From a checkpoint of a small masked image model.
Model: 5.52M parameters, 64-pixel images, arch convnext_v2, norm rmsnorm, activation relu, moe top_k, num experts 4, patch size [8, 8], layers 12, width 192.
Training: adamw at rate 0.0013, 19100 steps, batches of 64.
Rows from block 3, named by matrix and row number. Each number is 128 + 24 x the weight over its row's rms, rounded and kept within 0 to 255. All counts start at 0. Numbers have three digits each. After the name is the row's rms in percent of the matrix's.
# f: depthwise 7x7 conv (model.blocks.3.mixer.f.weight, 192x1x7x7), a 7x7 kernel
f.61 102:095112102072097098113110128104101115124103089101095071098104091116125135218131110118130126129120123129128130120126128125130128127129129129134126136
f.62 112:120121130119121121118125120134131130128122127127137161135133124175173155000166150180120125131129133126122124128131119129124127123125129128129126125
f.63 107:128112118138121130127119115145136128128107112131130121122126104226143095100074151220134128124102106132134127138126116134133114124127129133123138130
f.64 096:136134139136137137138137138146130135141133132137133116130133137145137112000136135136131138140123138136131141133136136138133129135130132132134126132
f.65 102:132128123144140127145129141116165134127136103127171060191115111107110071067066101105130119130111124118126136125120124132125124138130130125129149118
f.66 073:146130122138118142130134100127125130131110118143149144159131136107111016156099129122123112097048125134124133121113113116116126130113122114127119138
f.67 109:130136127134126133132133127135123125139123120125124130126127118051099110240100087057130130132123135135121122133131132130127133132124133127132135126
f.68 095:128110117126127141098105118124144119113110106121143157116123127202138161139036153190137137133155109128135104097128134119136121113131126124124122110
f.69 111:124122124120132117138135121126120133127125134127147064160141125126147169007186159120124122129117137121118133132127125122130136139129130131134124128
f.70 119:126128127135126130124130128122139131126135112106145178112125108066100211155207097070118124123144137121116128124129128130126125123125127133128126129
f.71 108:121123129123127125134125118124124129122128125125096063081136129206160160175203149189129133131129124129138132124123127127129129133129134122128126130
f.72 091:185137148177145163164136142143158162144151158129110165105141161127116064097094093130149143147156137123131144136148125143128135146134142112124142131
f.73 091:117123139145115124127129116121123130121123125115097176131114125222174154131140166229128131128130127127131120129128125129123126127130126127128124129
f.74 068:144120110117120133125141126104176127117140070111146180150078085126157165075139147181109122139133134104121118113124126147116110102149117136135132106
f.75 132:124127125133126131112120129127132124130130126132125149137135122052083102226108090045137132129116133136133134126129125127132128128129127131127130127
f.76 086:130130136139128107137109129133139132127128130140142111043117135137128175065026151137117131110111144130135138139124124136129140117137123130120124133
f.77 071:080110096098068117094106126101133104109121142126112084117116098152110137091115150162155140127129124136196116138123102146124139151119138118112144148
f.78 152:125121134131128124121122128126134135120119117123139146128127116049081175203153081046104127134142120128110131123129131124127130126126130127130128125
f.79 129:126131126131124129128127126127129128127130137128131161128130133091108170000163109091127125124130121125126130126130125128126129127128126128127128130
f.80 112:133127130128130128129127126129131134130131137133133126133135132151135113000071138145135134139136133135136128132128131130128130127128131131130129131
f.81 140:123123133126125129123124127127125127132122126128110134110129129102096131255133102104123129125154125131123126130130128132128127125130127125129129129
f.82 096:129123128134130128121136138129122116153131119116134188082112126161123176073019161130119131143108125136125138137127128129139130132130138138140126130
f.83 075:134131119116112108126110129135074102139126122158153085103157142103123083103079095083152137142178089148130153147149119119141120157135139130158125147
f.84 081:128113112111123116121121123126123124116131121120114105110125130045069202097117078052122125113138123124131136128125129133133124131126128130129126124
f.85 114:115121124120120120119135132123136130118132121111138178108114117120117219225191122127120118132158122121113122122125132123130123119124122123121125118
f.86 073:082117115111110098115120130117154148138140111126125151162120109186142100048098162157118115147072144128123146152136130131126144136105134135130109140
f.87 097:096127106105110119107133128130112141128126111120104153128124121064083064088081094063125128108114118127111139126127142131146150156132123151138146125
f.88 102:121128128134129125128130119134123137132129125155120132134121138032095175168164108027116132129139137127119130123138123130127131128129121134122132128
f.89 068:118123109133152132121111119118085147129101088099088121118108080077140168187129137083104128129117163120089142118133126160128146129107141127161123130
f.90 119:117132123123133128127122132128125137134130100113121103119116108128141249136226138142112121125125125114119131122124128127122127125123125127124124121
f.91 075:144136132146139142144142142136139130137137145132129127129132142141129114000132150132145136129140126129141132130134140133132137131134132130132134131
f.92 093:137122129127136127120120121128123126117123120122114127110123108082082105207030099060122128128122122134134126125136125122127125136123124133123130124
f.93 109:120125121129134127128132126120115128126129126136125124141130130165138138000120140167126130126125131120134127127132131125126130129129125128131126125
f.94 105:126123131128127126134126131114120130131133114121124145113117118106110106255082116101132130124122135123123123126121128127128126128124129128124128123
f.95 152:136133130141140137136142124122128127130140122125119076120129133090129080000104130085120134126105130134121124127135139134126134130131122131124132131
f.96 099:127133140129144126125128139139132142131115120131118017098130108145155126179208145155110118118102127108114128131117117131125127122126125117128122129
f.97 095:115127121119124128127111124130108113133109156123227034167124140120145186146116129120115115118122127116113126125128133125132130136126137123125128129
f.98 066:132099139106113114110103165131135137125112141121129184168110148195165120077154153191137126141114119112154131129133101127126146107125121111129113102
f.99 111:143137130128137140145144129128114134131142141143131122143133139132128122000105131132144132126111112136147135133130121123139138137129132120129126137
f.100 106:129129133136134134126135137127129136127131122125127121124113118143130128216000122140124133131120130124127127125135131127125127122118125135131128131
f.101 089:129127123118126129129123130136104116126118103134112097176114124061157106193211131056122130127126124124120129132126132126132133120141127124127124120
f.102 146:136130135130133132134142123123136123127140126113132174131122119060083150226159088054125124123141130127121125132127127129134126130125127126130127130
f.103 106:137159137137146143142133132133117113131135136158100079133157140200127090050089136196142137121101133139145127126129120127131129137132133125132129132
f.104 091:127131130117136130129120131135118129127134154148125113121133155185145060029101163193122139122147133118137133123135117125136122139124137116131125135
f.105 087:092126087097097133097124122100138125118116126115113154109104126177165164175163173181132126092119133118132129135103155111131131148136145140156144150
f.106 089:129125127125124122127122123122119120128123125128122111130128125106125075000156116111121130127123146133130130128134129129130128129127123130126128126
f.107 089:150128153143139138134127128140118127136136125122156152134136132045093122136081098025124146142140126134156133112132152134122136127136132139127126134
f.108 104:138128138131144137140131133132114131120131126111123112114123133082077139255101085086130128125145124125140141124126134125129130130130132135126130135
f.109 086:136127128108143130116135136139131139139115136123129062135134144150113083014066146153136137136130137145139139134127132137133136135134134119122137130
f.110 091:130129147120138134137118133129131144131125129125142139139123127143121096000123122128127141154135147131135127136141133135128125126119129112123111133
f.111 094:130127136126134116147137131105128145119138164143158225162126162127141088099103092126107117111101102115123119114114103109112112103109107098113107107
f.112 081:128115139116118114126141122136132124113149105138148156143143154114156132206148139134119119108031095102133112125137071117121117118119129120127127117
f.113 066:131120123122134120104127135136120134138115148132141048134164161089149107204119121110132166129056139150139132117147099124129139120131124131126132127
f.114 068:150142111160136147152132129112126120103137106122095184133100128125155096201163121143121129078093102083113131105114134108107131104128108104116130121
f.115 108:130130123134134130129137127124128128131129131107139118113121127117139255212150125113126132154108131136130127124139133122124125131130130129126132131
f.116 080:114129111130136128119118138111125130117121129145055060120147123100125063150063141110160148081112100146149129137123120127123136134122132143132134125
f.117 102:129124131119120126120121120123127122118124133121147211171122117140135153033215112132125121121137118127127130132128124122131127123127120128120120121
f.118 079:121121130129121126125118114133131132139127122122134081132130126139095067037048100114118126161173128116112124121131148130130130113122120119121127122
f.119 141:118127124118116123128111114105103109117108044088088093078093059096111105143129104100111112116118112113112127132125132125130123137134134131131136136
f.120 106:140127133146129136116133168180161167144131146182209154162194150120099130156138129122120115117131114117121150126119145124122137122135116134122132138
f.121 106:134121123121120133132139129108113133144120131122118051104122115191132070057084126174151143146135157138157123132124129126129132117131131117135116122
f.122 122:121125119127126119129125124129129129125131133123133111122122127189164153006155166191131130125152123129134128131130126135125131127127129128126130129
f.123 112:092107115106108103106117104115115116120118109110146160121121092064090136216129134062139136126107109136142131137140126126133132138135133133133131134
f.124 086:135116131117117122123124127135111125129114128131106090133137131168132072216039131169130133144084147126130124136134118130132128135125133127131135132
f.125 104:125137124126122130124139121126131122131130140117130199118125131206151159189080149207115120112108107119119117121121117118128121122125126120123129123
f.126 109:125120131137126110132123130125137125126131127122107132121119117092121135255149134084116132097128095140113118140117130115136122120130112134125111130
f.127 104:111133136146150130142125145148148140132155161145142135168144164109144190215114144108119125141208132128134125140131125140136136119126128120136136133
f.128 094:123126115123112118115115118111127125118119120116109118140113126176143161248194135178131124118130127123130124131125117131119116129124127117131125123
f.129 123:133121132128128130118129113126131132123120106124139141130124108195155139007117166197122125133132130129122127127127127128126131127124129129127124132
f.130 088:134135134140119129148135144137135139135145155152143092111175164138126168007084132149140126135115118132137131124121125119135135132130132121127143136
f.131 081:139124136123134128125125128132148125125126125132113106136124124093130060251086143092145122124121116125136116139104131127114132126114134113125116132
f.132 097:137130134114141125131129136122124126138127123134140072129136128100140214026170151097131139123088135135129132125130115135133133129125131128131133131
f.133 082:120129125116131133127129124128110126125134129123109115107121126112111097000121107104137135128118129131130128128133125129124128125128121127127123125
f.134 106:122128123124126123137112146146126125125136127119101206168116143129120048177173056162129132118132120127146131134132122132144127128132129132128136131
f.135 069:117132120131127119131134132128137130129141111123118138129125108130142244021143147127131112138123130123126114131141124134130130131125128130134122133
f.136 120:144121143134139135136123140133108134132115154143107108093140148151132089255073117154126137114118119138130122133125131135132122120122123123122123122
f.137 093:117128124115127129120130123113109113120122118110125085104122109098107222048071122093142130150150132140132146138134139132137138146132140129131131143
f.138 104:143136125122134133136138125112109120126128142130111141135133142201116045168057134178140125092081116131133133139128117135132130137133134128135128131
f.139 123:107114117109113115106115119124135133122119117121134184114124120137132130255123134126110107126135116116104114122120118125111114113113119120117119110
f.140 087:128121132134125123117107136116135117130114135144087172094126145069105087219141087088154136129172109132159128133135131124125121121130127125128118129
f.141 110:129123119126130128127121116122118118119115119110157188142129108086117207198203142085114124141149142124121132129129125121127130124135128128123127122
f.142 087:144134140136136130147143117137125138130145111133108118124122125045084117133087068031113115132143137127127124134142122145124126122133139133130115136
f.143 098:111132124124142124123137119140133122126128121134129106153116106223152093075095154222116121133153128121118131126133127131128122127131126127128129129
f.144 067:147134105112133158127116106119107103108102122130120085031120127135118088065090125125152152142130144130137151122152130139137141149135143140154126122
f.145 087:140132132133137135146143136131136133145142153140160128138135152189159114236104164197145130125124124128137138135132128127134130137133130124128134129
f.146 108:138134143135144147152145136132116137147131147131138138142140137169135185249114163168125116125099124114118136130131109126132137133125136119124132119
f.147 076:091109137101113116142129124115155128124125113132151128140111132047102114185188137049122147125138146150134128139136138134120133121131126142141128121
f.148 076:124121128139114137126133135117136118119129135130139128133133136144155118011045150149129132120067113139121118126122127124127120125129128124133124122
f.149 087:128132139126126125134117131145129131128133104125159136142119103170156111000151160165139133125129121128138123130125125127128123123132129116127128124
f.150 080:114117113103121108136119119130102108121120106111103131096110106201164133186162146225124125132142128133140133116140137124128133125124135127131129126
f.151 146:132126127130130127127131125129128126131126133130133144129128132146149107000121144144126131122127124129127129126126128127126129126127127129129127128
f.152 076:133124143149162159140139117117139135134126138121132144145131102066075098166156081045118121118145113136121124143125143129130148144139158153135147147
f.153 096:115120118135126121122132127136128124121119121132159157113128132185114247139135176146123105139164084117109138131138130134121133128118127127119122126
f.154 066:108135139165132142127105140134086103115116124107137088117145112099139151066128144087156151137074101144159132144174159160141121131145158141135146132
f.155 085:123123138124139125120118137105124127137128119117117151123115112102082182081191096074147149139148136141151144148148152142149160153158148160149152153
f.156 097:135128133135130125132122120122121126121129116135169123126136132180168128254168149180136124135145141132129133135130135128135129127132132133135131130
f.157 108:118137138120122127124125129134126131123132127121113144126124117087089103255151091087138125125129119127136122129145126126128121119129127133123123129
f.158 084:113123133103120113099121120117103126129116121126115059096118123121133115173029125118146140143130154140151157151144155144143147155131145144140143140
f.159 110:113120121140118122130126122122151119111131114134164127161118129190167104013155159176126133125121117131120127124142121139127130132130132126132128125
f.160 108:144132134124140140149157136126133139137147139144140101141146149037083126173138079038141132132122127132137132125132130125123133131127128128130128125
f.161 069:118152146129128113160119154128099128107103131119078115109146132160118082226127152139127141107109080121161111140120112140124138111131133136149133115
f.162 079:137127132123131137139132126121118128126142140137116092108118154084079137238097077084153149112129124131159137121130127130121129128120127127123124134
f.163 088:114134108107108103121120137116141080145112103136123171062140111140175148172154154115111162124117089088111111136131098111128104126162126150117123107
f.164 106:123128129131132125130129127127133126127130135122126153120133135055088120247133097059132128127145126127135127127125128128129127128127128128126128129
f.165 094:136121137130123144124131125129145134119127126125090105102143123058109087032126095072127123114075118137125123129133115132115132130124126126126128113
f.166 104:103118096069117125123133116107072116137121109125084083107124099115119113098121114148145130106096119124135143122084097103125129117135125060110149132
f.167 109:067085087075103086073089110106092109108091089133109101113108094118144130143146133118125127128140131138117120128117117134113126133116133138115127122
f.168 079:162147163152152151155133135136124133144136121114134149103115119128122209077220112121120122108157143100122114133124115133124125134136128119129134139
f.169 088:119114117126137124120108116121122115128110132118162095129117138209173126072179173203118141110121125106133128125128129118146112129120131126122141121
f.170 137:073088098087095096079091105106102104101099100113126140135109109104128168191140111108119133135161127124120112120127128130118118118122116120121117124
f.171 078:103116108093116125125127144131109118134101159158149050114150177132125148190085136128135120132067091141122134142132125128128139146136125136115134136
f.172 089:132127138123138135126118133129117129127120126128113065130124122198148170031135156197118132112122130130131114134130111127133115130127138118135131131
f.173 113:132124129127128123125116124124134126128132150123171211155131150167151237156156153149134122121143130113133130131132127142131121127127137126128127126
f.174 105:086092110089104101101102128115104125116110106111104117126094104154167170174182178156120123112103127118118109119123119115121112111114113116115123103
f.175 090:113119130102114125117122114129121121120121108113124151120118117104093226226133105089117121123099130121118119116125123116123124124117127122123121124
f.176 113:124132123109138136126121119144124128125126141134140102132138144188148110003086162179131127132137118120128124125126128130129122124129123129126133124